Rows from block 3 of the denoiser of a small text-conditioned image flow-matching model, named by matrix and row number. Rows with one number belong to one channel. Each number is 128 + 32 x the weight over its row's rms, rounded and kept within 0 to 255. All counts start at 0.
After each channel's rows are labels from the 100 images, of 14976 (inputs lightly noised), where the channel reaches its highest value: "top examples" is what is common among them. Only what is clearly more common there than usual is listed. The data: made-up road signs on poles.
# convs0: first 3x3 conv (model.enc.1.1.convs.0.weight, 128x128x3x3, each kernel summed), inputs 0-127
# convs1: second 3x3 conv (model.enc.1.1.convs.1.weight, 128x128x3x3, transposed, each kernel summed), outputs 0-127

convs0.60 [ 81 138 131 136 109 115 164 106  53 119 153  88 172 107  73 130 124  99  76  73 155  99 110 118 106 109 101 121  98 127  90  71 177 131 106 103 125 138 140 111 135  86 139 141 112 138  73 123 131 118  95 207 163 160  61 148  76  88 119 108  84 108 130 177 139  80 112  99 165 167 118 139 117  86 130 124 125 144  82 105 105 124  91 123 130 125  95 111 106 165  33 121  78  64 109  96  88 122  78  81 109  70  86 124 104 119  92  80 144 129 126 168 136 171 153 158 121 148 138 143 143  94 138 141 132 155 188 169]
convs1.60 [157 123  88  96 155 100  94  77 155 128 104 136  82 129 147 140 130  99 207 147 108  96 138 132 154 159 140 145 140 129 119 161 138 138 165 177 129 138 109 151 114 122  88 172 155 113 160  89 176 156 143  64 127  65 130 117 176 178 121 139 123 133 177 128 142 146 132 150  83 101 133 124 163 157 132 114 104  42 121 120 152 131 131  88 130 108 162 121 123 105 133 107 142 149  98 168 170  92 179 125 120 127 164 146 120 111 185 112 107 153 133  53 117  77 126 129 162 153 124 106 131 154  96  95 158 100   0 106]
top examples: white face; black rim

convs0.27 [ 90  77 102 147  99  82 122 109 118 147  77 118 107 168 121  89  14 121 101  88 125 133 118 136 100 132 186 136 121 140 127 123 148 142 123 131  82  86 119  93 165 147 116 109 127  84 179 122 105 126  93  89 143 132 132 160 152 125 175 148 116 114  90  74 107 107 138 109 192 103  73 115 149 136 165 137  89  79 116 117 144 118 151 100  83 129 134  84 146 150 178 125 122 137 107 101 129 130  99 178 116 172  85 152 135  14 137  98 133 122 115 126 120  71  61 129 133 186  83 113  70 126 108  55 126 108 126 116]
convs1.27 [136 152 113 127 151 113 134 113 133 110 151 149 162  99 143 176 174 159 127 158 130 148 115  82 137 103  56 118 133 116  98 175 108 124 108  96 115 138 113 188  98  88 126  98 113 214  96 139 161 143 172 176  90  95  81  75 105 114  96 111 106 148 146 114 123 110 141 118  59 145 145 158 161  74 124  87 139 166  95 156  92 175 151 154 168  78 105 121 111 120  52 106  82  94 107 168 149 138 103 170 134  75 145 133  63 188 158 174  71 105 156 119 146 190 155 109 115  78 109 105 176 128 125 131 133 171 105 116]
top examples: teal face

convs0.70 [130 143  67  90 143 151 110  51 153 136 149 156 146 155 141 108 104  88 123  90 155 117 103 142 109  98  50 117 120  89 162 142 149  44  96 105 109  91  88  93 103 181  81  92  94 125 104 151 118 123  81  71  82 125 158 109  96  99 131  92 154  82  79 103  95 186  16 100 165  64 128 111 102  95 108 121  68 152 135  78 118 106 124 139 139  93 123  92 123 109 143 122  95 101 144 152 133 102  90  94  89 138 134 114  99 126 104 141  91 132 158  71 117 121 151 137 134 136 123 141 131  55 139 138 127 115 118 114]
convs1.70 [125  89 113 158 105  98 124 160  77 130 104 101 122 102  70 139 132 156 146 104  80  58 136 149 164 184 136 148 173 149 119 187 134 203 135 172 102 204 125 179 129  51 159 170 122  89 137 125 146 112 155 194 101 141  94 112 145 159 125 158 104 159 157 167 160  77 155 108  76 126 142 111 153 151 132  90 168  68  77 169 126 126 120 101 128 140 180 156 182  90 121 103 110 145  97 120 156 122 184 122 155  90 115 118 179 130 124 147 142 116 115 129  81 119 116 143 133  99  89 167 113 157 166  86 110  82 135 173]
top examples: black face; drop

convs0.114 [135 181  88  73 144 138 100 160 123 174  80 123  65  83 148 139 122  88 189 134  79 142 169 174 131 135 145 137 140 117 157 240  85 123 142 144 139 180 144 143 108 140 126 163 161 124 165 144 133 120 138 133  78 128 107 182 151 151 106 178 144 116 128 143 104 100 176 173 149 142 115 129 125 145 131  98 152 127 149 159 156 175 126 137 131 151 117 153 169 140 129 143 206 110 163 137 191 159 155 131 145 149 134 159 119 119 132 142 115 113 177  29 142 137 175  91 147 164 172  53 132 142 157 111 157  84 144 175]
convs1.114 [137 119 172 141 138  83 216  78 168 138 145 129 144 139 162 148 131 191  57 115 160 170 119 113 105 110 126 167 151 114  61 116 188  81 172  82 113  95 123 144 179 136 128 120 147 161  92 166  80 138  85  57 183 153 192  90  84 136 104 112 132 206 139 104 115 157 125 121 122 169 139 126 164 116 104 124 180 182 139 111  99 152 124 152 145 117 116 167 157 148 137 103  73 169 132  81  60 121 108 135 124 159 124 103 136 143 141 118 129 121 119 163  97 120 126 198 102 163 133 164 131 127  75 137 106 145 150 124]
top examples: green face; purple rim

convs0.0 [161 134 129 151 133 140  78 124 107 150 140 108 126  47 174 142  93  91 103 174 102 110 158 174 149  81 161 138 176 139 142 141 176 153  75  71 235 169 180 147 126 102 173 136 148 105 139 125 105 135 220 117 167 140 133 161 104 174 159 113 153 131 118 102 161 138 137 137 115  98 157 182  89 199 132 105 111 109 115 183 183 168 110  76 124 180 131 120 142 136 116 121 142 172 141 149 122 109 139  90 108 171 132 131 180  65 154 134 155 163  92 145 100 133 138 153 124 146  70 109 135 136 161 147 120 148 154 113]
convs1.0 [122 165  98 154 143 116 177 114 147 170 135 150 159 146 108 113 160  95 177 104 150 170 127  21 110 146 115  63 105 124 116  98 137 131 158 144  69  95 150  93 141 122 119 120 126 121 124 171 186 124  30 134 113 104 138 150 124 112  88 142 147 137 110 158  79 170 114 100 147 179 141  98 131  88 147 180 109 205 121  89  84 126 125 155 135 106  97 130 149 163 116 180 122  60 205 114  86 176  94 168 131 142  75 123  68 130  95 161 129 107 177  81 135 132 106 135 120 157 143 143 139 113  95 101  99 125 115 132]
top examples: black face

convs0.28 [149 173  63 131 155 131 162 148 172 180 138 149 180  98 107 152 115 106 111 151 118  99 112 162 140 139  95 120 123 146 113 141 170 148 137 137   7 109  22 140 128 172 139 107 122 143 149 126 135  89  99 150 111 145 123 167 124 157 164 116 137 114 125 134 156 137  83   6 136 126 177 152 140  81 154 111 120 162 137 150  95 153 154 129 155 138 142 148 137 120 139 141 131 118 160 182 118 127 123 131 112  91 146 118 132 133 106 147  99 130 153   0 136 152 151 144 162 168 142 137 150 138  71 148 113  81 133 141]
convs1.28 [114 146 127 147 166  86 101  85  96 131 140 115 143  90 158 104 126 145  89 129 161 135 156  59  61 116 145 194 148 131 177 101 104 160 100 107 217 185 181 139 141 121 112 162 163 129 160 111 163 149 164 123 136 105 129  94 105 147 157 122 150 140 248 113  73  95 139 187 144 136  99  88 120 156 108 133 147 155 110 115 136  78 129 108 135  92 105 112 127 140 117 124 194 160  85  92  92 121 151 133 158 115 110 110 118 131 111 149 230 120  96 113 128  95 122 142 135 107 160  99 149 146 198 118 149 154 161 147]
top examples: teal face

convs0.59 [133 104 101 130  73 125 107 136  73 155 149  91 129  90 160 137 105 113 143 161  73  72 113 121 107 118 161 130 132 133 117 138 160 121  63 148 255 139 126 156 185  82  99 137 128 154 152 141 132 174 188 147 145 116 144 128 102 148 120 122 151 111 115 135 170 143 164 112 148 123 155 148 137 255 131 130  84  98 177 166 155 164 111 120 115 122 176 113 138 136 144 105 145 151 143 124 133  82 139  70 142 158 124 101  97  89 147 109 128 124 113 114 145 138 151 161 125 155 103 122 134 111  82 127 102 215 108  94]
convs1.59 [102 226 160 102 181 121 123 121 143 201 151 148 133 124 112  96 142 118 143 124 172 203 163  97 147 166 122 123 137 108 133 115 161  81 133  80  63  96 159 110 108 189 152 107 111 107 110 128 132  94  67  83 120 110 156 178 110 119 115 162 137 174  95 130  64 155  53 112 142 169 147 123 147 114 134 144 131 227 112  91 137 138 135 164 115 134  68 124 167 145 121 160 122  66 156 130 114 186 108 152 108 167 126 194 145 126  88 122 115 112 138 129 141 153 107 125  87 134 167 122 151 126 111 121 164 163 169 154]
top examples: black face

convs0.116 [ 84 136 150 167 207 172 144 105 170  60 115 122 167 118 141 165 138 115 139  99 129 149 186 116 170 131 112 167 164 122 220 142 139 138 156 152 104 159 197 147 168 134 136 192 158 109 130 137 134 183 130 147 135 143 131 112 189 127 123 177 101 137 143 161 118 107 131 106 131 128 107 135 208 140 127 176 205 184  79 140 165 113 151 186 143 125 159 144 185 144 111 118 135 127 111 151 163 193 155 173 144 160 158 132 155 128 126 137 194 166 128 115 104 127 141 139 145 149 157 137 135 159 175 107 169  99 140 178]
convs1.116 [184 162 167 160 100 158 163 164 119 179 114 174 132 112  92 166 122 151 111 164 148 118  80 132  83 136 190 118  92 108  84 102 134 143 105 100 136 108  95 100 196 147 207 132 113 147 144 191 106 119 135 164 177 130 143 141  98  97  95 120 114 160  98 128 176  99 110 127 133 109 127 122  96 147 140 118 118 154 152  99 111 175 122  95 167 153  94 153 119 137 149 106 113 169 169 144 133  42 164 135 156 131 137  98  88 161 147 187  45  86  83 107 149 113 132 167 193 137 158 164 121 127  83 186  79 157 139  97]
top examples: red rim; white face

convs0.71 [113 117 170 157 160 144 132  96 137  85  88 146 141 102 135  98 128 129 194 154 129 145 128 165 122 165 118 154 133 131 120 192 153 163 164 196 146 184 117 124 187 119 129 163 167 113 131 162 115 159 124 164 193 109 149 107 176 150 139 180 150 191 133 172 118 168 145 199 151 110 132 132 181 184 117 167 157 181 159 180 146 132  98 155 132 143 198 166 154 125 142 117 190 142 135 109 183 183 145 119 150 131 156  91 131 141 163 147 174 158 154 137 130 140 114 154 201  93 188 156 124 169 146 144 172 114 139 150]
convs1.71 [146 127 184 118 136 140 150 149 162 165 176 127 156 158 162 188 114 171  84 127 158 171 162 153 173 138 135 122 128 124  98  78  77  81 158 133 116  49 174 114 172 245 151 105  24  83  89 135  92  81 138 110 133 158 131 129 126 113 132 191 145 119  41 106 176 165 118 123 137 147 160 173 141 131 123 125 165  82 144  95 108 136 139 134 151 144 100 178 114 132 121 148 128 182 147 117  98 170 118 107 111 145 129 127 125 154 136 175  59 101 116 152 117 132 127  82 117 118 148 151 131 142 131 133 121 144 132 121]
top examples: red rim; teal face

convs0.51 [133 163 132 136  76 142 206 163 136 131 142  55 106  63 122 118  87 128 123 139 149 187 130  78 166 167 140 115 125 119 110 187  85 102 141 119 162 108 111  95 110 114 127 139  90 133 126  38 142 137 120  96 133 130 136  97 102 121 147 101 147 135 122  51 152 139 167 160 164 143 154 100 157 134 137 107 173  90 148 133 125 126 176 122 110  75  99  80 121 153 148  95 180  54 143 146 108  56 118 116 132 122  99  86  94 119 146  63 137  98  94 121 162 120 131 100 193 156  77  87  63 124  87  96 119 143  96 123]
convs1.51 [174 102 153 141 110 130 118 125  97 110 117 138 130 158 120 118 131 114  60 117  80 123  95 172 145  91 120  98 121  96 171 123 105 149 153  95 131 138 122 171 167 130 182 143 186 165 144 160  60 115  95 198 156 168 117 166 151 126 132 171  88 126 153 170 114 123 180 116  92 103  93 112 175 120 111 149 186 127 144 156 102 150 109 153 163 144 168 146 163  71 125 113  84 141  98 120 139 140 159 158 151 120 119 132 165 145  45 144 110 154  67 144 137 157 134 179 109  42 159 150 150 164 163 136 126  94 197 209]
top examples: green face; pink rim

convs0.62 [126 125  99 129 144 126 124 152  42 112 171 131 117  99 101 150 124 125 152 140 110 157  85  31 151 117 118  63  87 131 128 128 119 118  71  81  77 101  55 106 120  71 101 135 109 141  91 164 141 170 141  95  99  92 163  64 114 118  80 128 164 151 136 119 102  93 173  92 147 128 119 109 102 104 136  63  83 162 157 135 150 141 125 125 134 118 101 120 160 147  87 132 139 128  79 130 110 150 179  73 135 108 106  86 105 104 114 148  66  86 132 112 128 136  72 123 104 139 128 143 159 105 110 151 107 133  22  75]
convs1.62 [157 180 164 123 130 100 179  97 160  99  90  83 147 127 174 139 134 159  91 124 108 114 191 179 118 125 137 197  89 105 105 106 175 120 137 172  92 173 124 164 100 162 136 114 144 103 178 113 121 140 109 121 138 139  93 122 127 144 159 108 111 150 142 142 176 127  40 134  91  75 157 136 174 142 110 167 118 125 100 141 149 100 131 125 120 138 224 159 144 106 123 104 169 128 116  88 105  83 121 107 126 122 142  90 129 121 143 134 197 192  96 112 101 144 158 135 134 133 146 206 136 137  61 107 195  77  84  81]
top examples: white face; bar

convs0.22 [111 112 128 123 130 107  50  34 112 170 130 113 117 139 128 118 105  84 104 148 144 104 117 107  85 114  87 116 101 138  85 102 155 119 101  85 171  79 117 118  93 154  94 147  47 113 119 105 123 129  84 162  90  94 131 153 115 127 131 100 120  81  85  90 141 140  19 186 182  93 130 115 103  87 124  82  79 119 101 115  75 144 130  90 129 112 144 132 116 148 135 119 141  98 120  99 107  89  31  84  96 142 132 141 112 132 142  92  98  94 145 143 150  91 143 108 134 132  54  95 114 108  82  92 125 128 140 159]
convs1.22 [119  72  96 151  92 108 164 167 147 111 141 113 130 116 157 115 134 111  60  93  98  95 133 147 160 131 122  89 125 132 133 151 150 143 158 162  66 147  85 126 116 106 205 153 120 177 123 130 140 127  96  96 133 181 175 111 146 132 166 189  46 132 151 153 169 146 144 121  85 103 134 137 187 108 140 162 119 134 152 157 159 141  95 170 140 128 178  89 196  89 119 106 120 149 102 101 134 194 177 141 140 122  87  94  92 118 105 134 136 182 101  68  97 171  91 137 112 131 188 192 130 145 135  87 130  65 147  84]
top examples: white rim

convs0.2 [128 119 138  81  83 108 131 122 134 146 112 154 120 172  78 109 171 152 114 126 130  60 117  96 129  99 147 130 155  99 131  66  70 134 102 159 220 141 123 103 109  75 115 139 140 133  79  96  88  56 140 113 136 122 135 174 112 105 116 105  80 143 109  63  85 149 141 183 116 135 109 139 181 138  17 120 161 138 118 121 107 109 161 104  71 133 118 136  85  74 148  95 117 137 122 133 102 117 113 175 156 168 124 137 131 150  98 121 130 110 140 175  87 100 108  93  75  93 125  86  83 172 156 166  98 187 131 126]
convs1.2 [118 179 131 101 134 151 139 115 157 122 120 119 176 124 121 143 128  94 143 154 121 168 216 147 160 133 122 153  97 131  54 102 100 125 134  71  62 129 115 139  97 185 102  85 149 150 146 123  98 196 165 155 129 139 171 119 117 139  78 154 109 187 167  92 164  61 120  66  77 182 146  97 197  64 153  90 148 182 111 143  88 136 121 133 125 118 121  97 180 115 114 102 158  88 131 126 120 155 160 141  87 121 165 102 138 125 123 156 161 119 139  50 123 150 167 165 146 109 170 172 128 134 105 111 166 103 156 129]
top examples: black face; drop

convs0.56 [137 131  85 103  91 178  69  99 146 142 152 163  82 177 157 141 179 102 137  89  79 112 148 120 127 134  67 103 148 160 176  95 122  77 153 183 137  75 159 111 128 169 105 151  94 172  98 155 135 121  68 131 129  79 146 156 132 116 140 153 127 159  67 161  53 160  62  96 163  91 118 129 161 158 150 122 137 154  65  88 135 153 149 130 138 108 182 124 150 146 156 160 133 133 157 120 152 123 138 143 110 148  90 157 152 187 101 163 102  90 150 123 143 134 178  81 188 138 165 120 169  84 164 169 132 170 131 157]
convs1.56 [123 151 159 152 191  88 148 134 147 140 115  99 218 129 136 119 134 212 155 144 150 125  70 134 180 155 135 191 139 114 124 142 213 110  96 136 108 150 112 168 130 135 134  46 152  83 170 126 146 143 158 167  89 146  96  84  85 158 161 126 202 134 102  63 142 112 148 130 152 173 194 119 135 104 149  95 125 134 157 126 144  58 111 139 127 130  75 180  92 129 100 119 112 139  89 136 115 128 146 165 138  84 121  80 139  85 139 102 182 139  75  93 103 129 119 138  91 118 132 147 148 158 131 144 140  96 122 161]
top examples: white face; black face

convs0.48 [105 119 187 112 143 133  77 117  70 110 126  75 138 157  52 147 127  97 127 128 156 144  81 145 156 141  92 108 102 116 111 131 148 136  82 135 143 131  70 111 124 112 131 153  95 128  82 126 156 115 123 177 124 114  95 144  68 115  99 127 133  69 108 152 154 109  34  80 149 178 130  95 118  80 124 104 111 121  97 122 157 167 114  65 128 106 128  84 144 157 118 142 107 115  97 130 141 114  74 101  77 126 101  97  76 163  79  66  72 141 154 171 108 169 124 134 137 155 112 125 140  57  36 159 116 145 164 159]
convs1.48 [161 186 145 124 182  99 165 126 206 110 103  94 140 124 194 139 134 187 121 107  80 114 155 125 122 156 134 168 115 106 173 101 156 109 150 154 109 177 117 137  65 121  99 107 117  73 165 149 120 151 109  87 123 120 117 105 124 123 183  69 138 127 110 120 154 106 103 131 100  90 153 168 163 154 127 164 144 117 119 126 145  73 128 162 119  94 214 176 155 112 128 100 177  99 127 107 115 108 140 124 139 107 150  97 127 116 164 158 166 177 102  56 119 145 127 112 148 151 170 187 136 140 125 101 184  97  40  65]
top examples: black face; white face

convs0.32 [153 219 129 121 134 181  92 177 187 133 139 103 130 140 144 128 123 149 133 105  93 198 199 161 166 156 141 102 118 152 148 174 154 144 147 101 152 123 115 133  68 177 141 174 106  99 112 143 165 145 144 141 139 108 110 152 180 168 120 155 173 115 153 163 199 122  99 123 105 164 160 204 149 120 179 133 169 148 138 174 143 138 124 129 144 125 187 134 181 182 105 115 114 110 134 159  31 112 158 153  82 109 139 145 144 134 119 149  99 157 138 141 138 130 149 173 174 121 151 122 164 147 122 120  90 205 126 115]
convs1.32 [ 93 158  73 118 150 116 156  78 123 138 100  94 115  91 112 131 138  89 167 183 169  74  64  77 149 160 122 125 121 115 127  97  22  76 142 108 102  70 134 113 150 135  79 148 142 160 139 108 102 158  94  86 104 153  57  98  50 137 122  98  95 104  89 103  67 153 116 129 162 117 111 110 106 121 152 131  93 102 166 112 107 131 139 147 134 179  85  43 116 143 130 169  93 180 124 137 124 200 115 122 102 130 171 122  97 119 112  86 143 127 146 123 151 119 172 142  88 148 144 119 129 115 122 142 172 147 123 172]
top examples: pink rim; green rim

convs0.38 [136 125 114 100  89 126 143  92  53 123 126 125 103 176 146 139 157 134 130 153 119  42  84  96 117 110 126 110 132 178 154 120 169  52 121 130 145 127 111 128  82  77  36 153 114  86 139 135 132  83 120 120 186 133 121 113 131 112  44 106 113  79 133 148 126 136 163 133 157 134 148 108 147 127 160 135 137 101 124 129 105 190 147 144 165  66 145  67 137 138 135 177 121  93 108 157 136  33 158 157 123 191 100 154 112 119  89  90  77 113 156 146 144 132 113 112  82 140 113 130 147  51 104 162 142  90 116 125]
convs1.38 [ 83  89 196 142 208  93 121 147 115 120 117 119 176 146 132 170 122 188 155 110 201  96 129 144 142 131 114 123 135 102 150 178 189 136 141 123 125 141 162 124 175 146 125  63 143  39 164 173 203 190  95  80 132 137 145  97 144 145 173 148 167 109  71 133 172 108 130 113 164 120 183 121 129 120 119  82  88 132 176 112 204  42 115 167 104 139 126 178 142 132 105 116 113 155  95 137 138  98 146 119 159  93 172 130  99 132 110 139 122 169 126 113 123 157 173 122 125 107 130 140 160 120 132 137 142 117 125 140]
top examples: teal face; green face

convs0.69 [152 124 131 115 101 100 129 120  55 109 176  88 115  93 108 173 153  96 154 143  99 122 143  55 108  98 108 135 107 138  81 106 125 126  97  49 195 121 116 123 141  77  83  68 110 103  89  97 136 159 120 113 104  91  89  90 111 115 111  80 143 115 132 125 136  61 167 127 127 152 104 104 101 115 109  54 110  89 128 126  90 119 122 129 120 122  29 119 116 127  26 135 144  76 124 120 117 119 146  75 115  99 149 127 147  95 145  97 135  70  94  88 173  90 112 115  89 143  90  73 136 104 115 124 100 131 115 104]
convs1.69 [114 114 100 156  88 108 120 130 126 133 112 136  94 136 175 108 106  81  52 115  68  80 118 192 155 125 142 126 127 110 134 150 145 117 163 191  69 120  88 128 128  95 248 126 146 165 149 147 147 123  83  96 144 170 155 148 140 117 154 182  75 116 128 155 148 124  93 120  88  42 133 147 172 131 130 146 117 147 130 164 145 149  93 150 146 123 164  68 179  92 160  97 108 158 115 108 163 160 172 126 104 154 118 134 107 106  85 109  99 183 154  98 115 176  96 147 136 135 152 202 114 145 126  94 136  80 137  99]
top examples: white rim; black face

convs0.124 [120 114 125 144 103 101 119 115  62 122 196 144 146  97  97 125  98 104  86 103 156 118  94 120 129  96  91  76  95 124 112  79 130 104  99  66 116  77  82 100 136 137 109  19 128 139 107 140 109 139  75 104  69 144 150  90 102  92 163 117 126 141 104  67 110 128 124 111 128 102  65 103 114  78 143  56  72 163 154 125  77  59 134 117 131 140  93 105 108 125  81 114  96 108 106 126 100 129 135 105 165 133 129 116  91  89  64 143 112 105 113 233 127 105 141 128 122 145 106 149 118 124 179 128 122 134  91 117]
convs1.124 [143  99 128 107 122 127 126  98 182  99  68 110  93 146 141 153 127  83 178 151 101 115 166 146 116 143 142 153 132 127 134 148 120 132 177 165 129 136 107 154  96 100  92 157 131 128 130  88 154 149 142  68 136  67 119 107 193 167 124 119 137  96 172 151 142 116 140 128 102 108 149 154 164 207 124 153 121  29  99 151 152 154 121  99 133 105 161 115 106 119 136 114 155 144 141 153 170  72 136 131 111 122 154 166 109 111 219  89 117 169 144  96 129  92 107 128 163 149  97 104 133 124  44 100 168  94  13  85]
top examples: black face

convs0.125 [122 189 124 151 146 175 158 177 183 124 124 161 179  64 156 168 139 229 158 168 110 107 158 152 169 170 137 182 122 146 127 145 177 160 129 138 135 139 175 134 144 178 152 132 150 128 163  96 136 155 125 132 148 151 175 150 165 143 180 129 206 144 108 142 159 128 146 154 128 157 194 182  82 150 121 115 132 106 157 175 162 129 150 162 115 163 135 189 154 114 150 132 162 152 125 169 127 156 183 166 151 115 133 186 147 118 149 141 153 177 131 105 100 124 155 146 131 166 147 142 164 179 154 154 132  63 160 139]
convs1.125 [165 103 142 152 117 148 167 174 136 150  96 149 112 142 109 115 161  83  73 119  87 176 117 129  97 144 145  69 139 126 121 147  89 163 136 126 115 175 110 124 128 108 145 154 124 237 113 151 145  99 109 162 131  69  74 162  84 126  98 186  20 118 181 153  80 192  93 166  88 147 128 101 154  77 142 151 128 158  77  95  64 194 119  99 156  82 162 109  96 141 138 137 101  92 150 127 136 122 119 150 124 145 113 150  98 126 144 155 137 102 180 135 152 103 121 133 132 126 164 107 117 122 140 126  92 111 187 105]
top examples: teal face

convs0.86 [ 80 101 137 184 122 166 179 138  68 125 208 113 173  93  92 113 134 143 128  98 148 127  98 144 131 169 155 155 110  82 143 149 100 156 122 158  87 169 114  78 151  80 109 147 141 191 136 170 127 170 150 149 123 148 189 117 139  80 130 114 126  98 112 130  99 155  90  67 134 127 149  75 114 130 144 175 109 113 147 143 131  99  81 116 126  59  90  95 155 131 144  99  90 122  93 100 172 124 110 108 192 168 140  95 133 114  79 120 175 135 109 210 113 165 112  75 122 132 143 214 118 110 167 146 112 111 150  95]
convs1.86 [166 112 112  82 112 185  66 113 176 105 126 165 131 150  98 157 132  84 177 143 102 185 122 166 164 111 144 108 116 142  86 118 137  98 148  98 146 108 118 155 111 165 132 172 114 150 125 101 107 110 157 101 155  79 119 140 165 224 165 115 162 165 188 104 144 146 141 107 109 161 101 101 186 132 109 122 179 114 162 133 116 213 137 128 110 170 165 144  84 106 142 120 123  76 155 149  89 131 174 132 116 123 180 129 142 152 214 160 127 143 131 113 135  58 116 142 164  90  95  54 117 121  88 131  88 127  98 141]
top examples: green face; purple rim

convs0.102 [163 124 112 131 105 123 155 108 143 104 134 117 165 134 165 131 123 110 175  59 124 151 114 136 145 194 108 171 141 102 166  91 151 133 113 139 142 162 166 139 165 140 167 152 121 127 110 103 143 183  88 143 166 132 158  85 148  97 163 109 142 125 147 117 106 132 123 138 111 125 133 140 134 107 122 163 135 157 138 117  24 138 122 182 171  99 156 141 134 101 127 109 103 132 146 167 141 128 141 105 126 151  77 108 156 140 151 147 135 190  91  95 130 102 179  71 210  47  91   0  93 141 165 133 116  66 165 128]
convs1.102 [129 145 141 156 172 116 152 170 132 117 139 123 106 195 147 136 117 105 126 124 152 127 129 157 166  67 126  90 123 122  88 142  33 167 151 122 155  83 128 111 136 137  70 152 106 144 103 129 132 111 138 140 125 140 133 160 122 152  57 137  71 179 124 182 169  81 133 115 165 177  57 204 142 121 125 147 184 112 110  93 179  91 116  62 137 149 121 101 165 145 101 160 154  96  76 149 107 152 101 129 136 107 184 150 148 143 132  60 107 118 161 164 116 136 127 207 124 141 160 187 132  96  70 139 109 142 104 137]
top examples: red rim

convs0.85 [104 181 110 138 172 113 191 164 158 101 107 117 116  93 117 163 167 156 135 153 184 182 135 130 189 197 151 146 161 129 142 177 150 128 179 140 108 160 154 135 164 170 123 147 169 150 209 159 109 159 152 110 179 157 181 141 174 126 113 165 186 176 137 143 183 181 146 130 115 142 149 140 170 134 107 147 167 173 156 164 155 155 129 152  98 140 114 197 152 120 150 128 169 120 119 109  97 144 129 125 150 118 138 153 179  96 159 116 125 149 201 119 155 170 173 199 148 139 158 138 136 153 112 151 126  78 135 154]
convs1.85 [173  88 151 154 125 113 138 147 118 168 136 166 212 167 125 123 149 130 122  79 101 152 125 187 111 116 105 144 138 148  78 159 114 149 118 140 139 100 174 122 184 137 178 125  82 172  94 108  77 106  91 156  85 122  75 182  83 199 108 127  60 173  59 130 126 139  73 137 140 157 138 132 123 113 122  89 127  88 169 102 146 134 156 116 148 167 168  88 118 139 137 171  92 148 105 164 181 162 127 158 150 156 145 108  85 163 159 159 144 143  90 154 104  81 116  49  83 137 175 106 140 152 111 118 157 144 110 103]
top examples: white rim; green rim

convs0.34 [ 73 145 144 126 103 163 132 145  58 140 138 162 135 116 177 123 128 170 161 154 103 131 109 156 100 121 137 153 158 131 147 154 168  78  88 164 185 149 179 164 107 105  59 145  81 111 134 158 144 149 155 154 144 121 150 127 133 131 127 120 149  94 119 165 177 153 173 216 175 156 170 119 127 158 136  91 114 110 152 148 132 129 166 130 134  89 164  78 150 135 138 131 158  91 169 117 159   8 152 119 170 135 122 141 132 165 121  90 119 103 168 163 140 196 138 151 140 155  82 131 145  45 163 128 144 173 161 122]
convs1.34 [138 141 172 103 102 116 139 119 129 144 138 114 120 106  89 139 135 154 125  99 119 166 194  63 161 149 150 133 141 115 137 108 225 113 135  74 100 169 147 132 148 108 135 114 167 157 147  95 152  99 106 135 130  69 192 117 116 103 116 107 146 138 118 115  40 211  94 154  96 140 190   3  98 150 119 151 124 179  55 133  67 178 135 124 121 120 113 132 163 146 132 115 121  68 150 106 114 127 175 115 161 137 105 158 160 126 150 137 145 135 125 147 133 124 167  81 147 130  80 135 122 106 153 108 161 135 159 138]
top examples: black face

convs0.96 [168 145 157  98 173 131 116 126 160 125 106 135  46 125 154 153 104 174 133 140 108 144 134 169  76 139 136  94 133 184 106  34 134 138 112 177  62 142 151 140 170 178 131 108 166 117 174 195 173 137 117 131 140 126 146 104 155 123 186 143 124  90 136 146 120 129 157 133 165 111 173 140 162  77 128 121 156 187 163  61 145 151 132 135 128 159 127 156 161 115 130 113  58  95 138 131 143 158 128 132 117  97 176 128 128 116 175 119 145 157 174 117  69 184 151 128  67  76 207 166 151 162 139 129 148 104 152 123]
convs1.96 [ 98 103  86 129 133 135  80 172  92  90 159 118 161 162  83  91 117  41 155 120 143 145 192 153 153 103 102 123 127 162 109 177  77 163 160 138 131  97 114 153 107 129 122 180 124 140  70  66  50 121 170 125 127 181 121 153 141 109  52 119  21 166 118 127 130  85 134 159 123 133 109 110 163 136 122 157 177  80 157  75  80 132 142 103 158 149 161  59 150 124 112 129  96 141  85 113 136 149 136 121 149 143 116 103 136 120 121 134 144  74 154 135 135 112 188 159 169 140 139 105 125 173 125 113 150 141  94 119]
top examples: red rim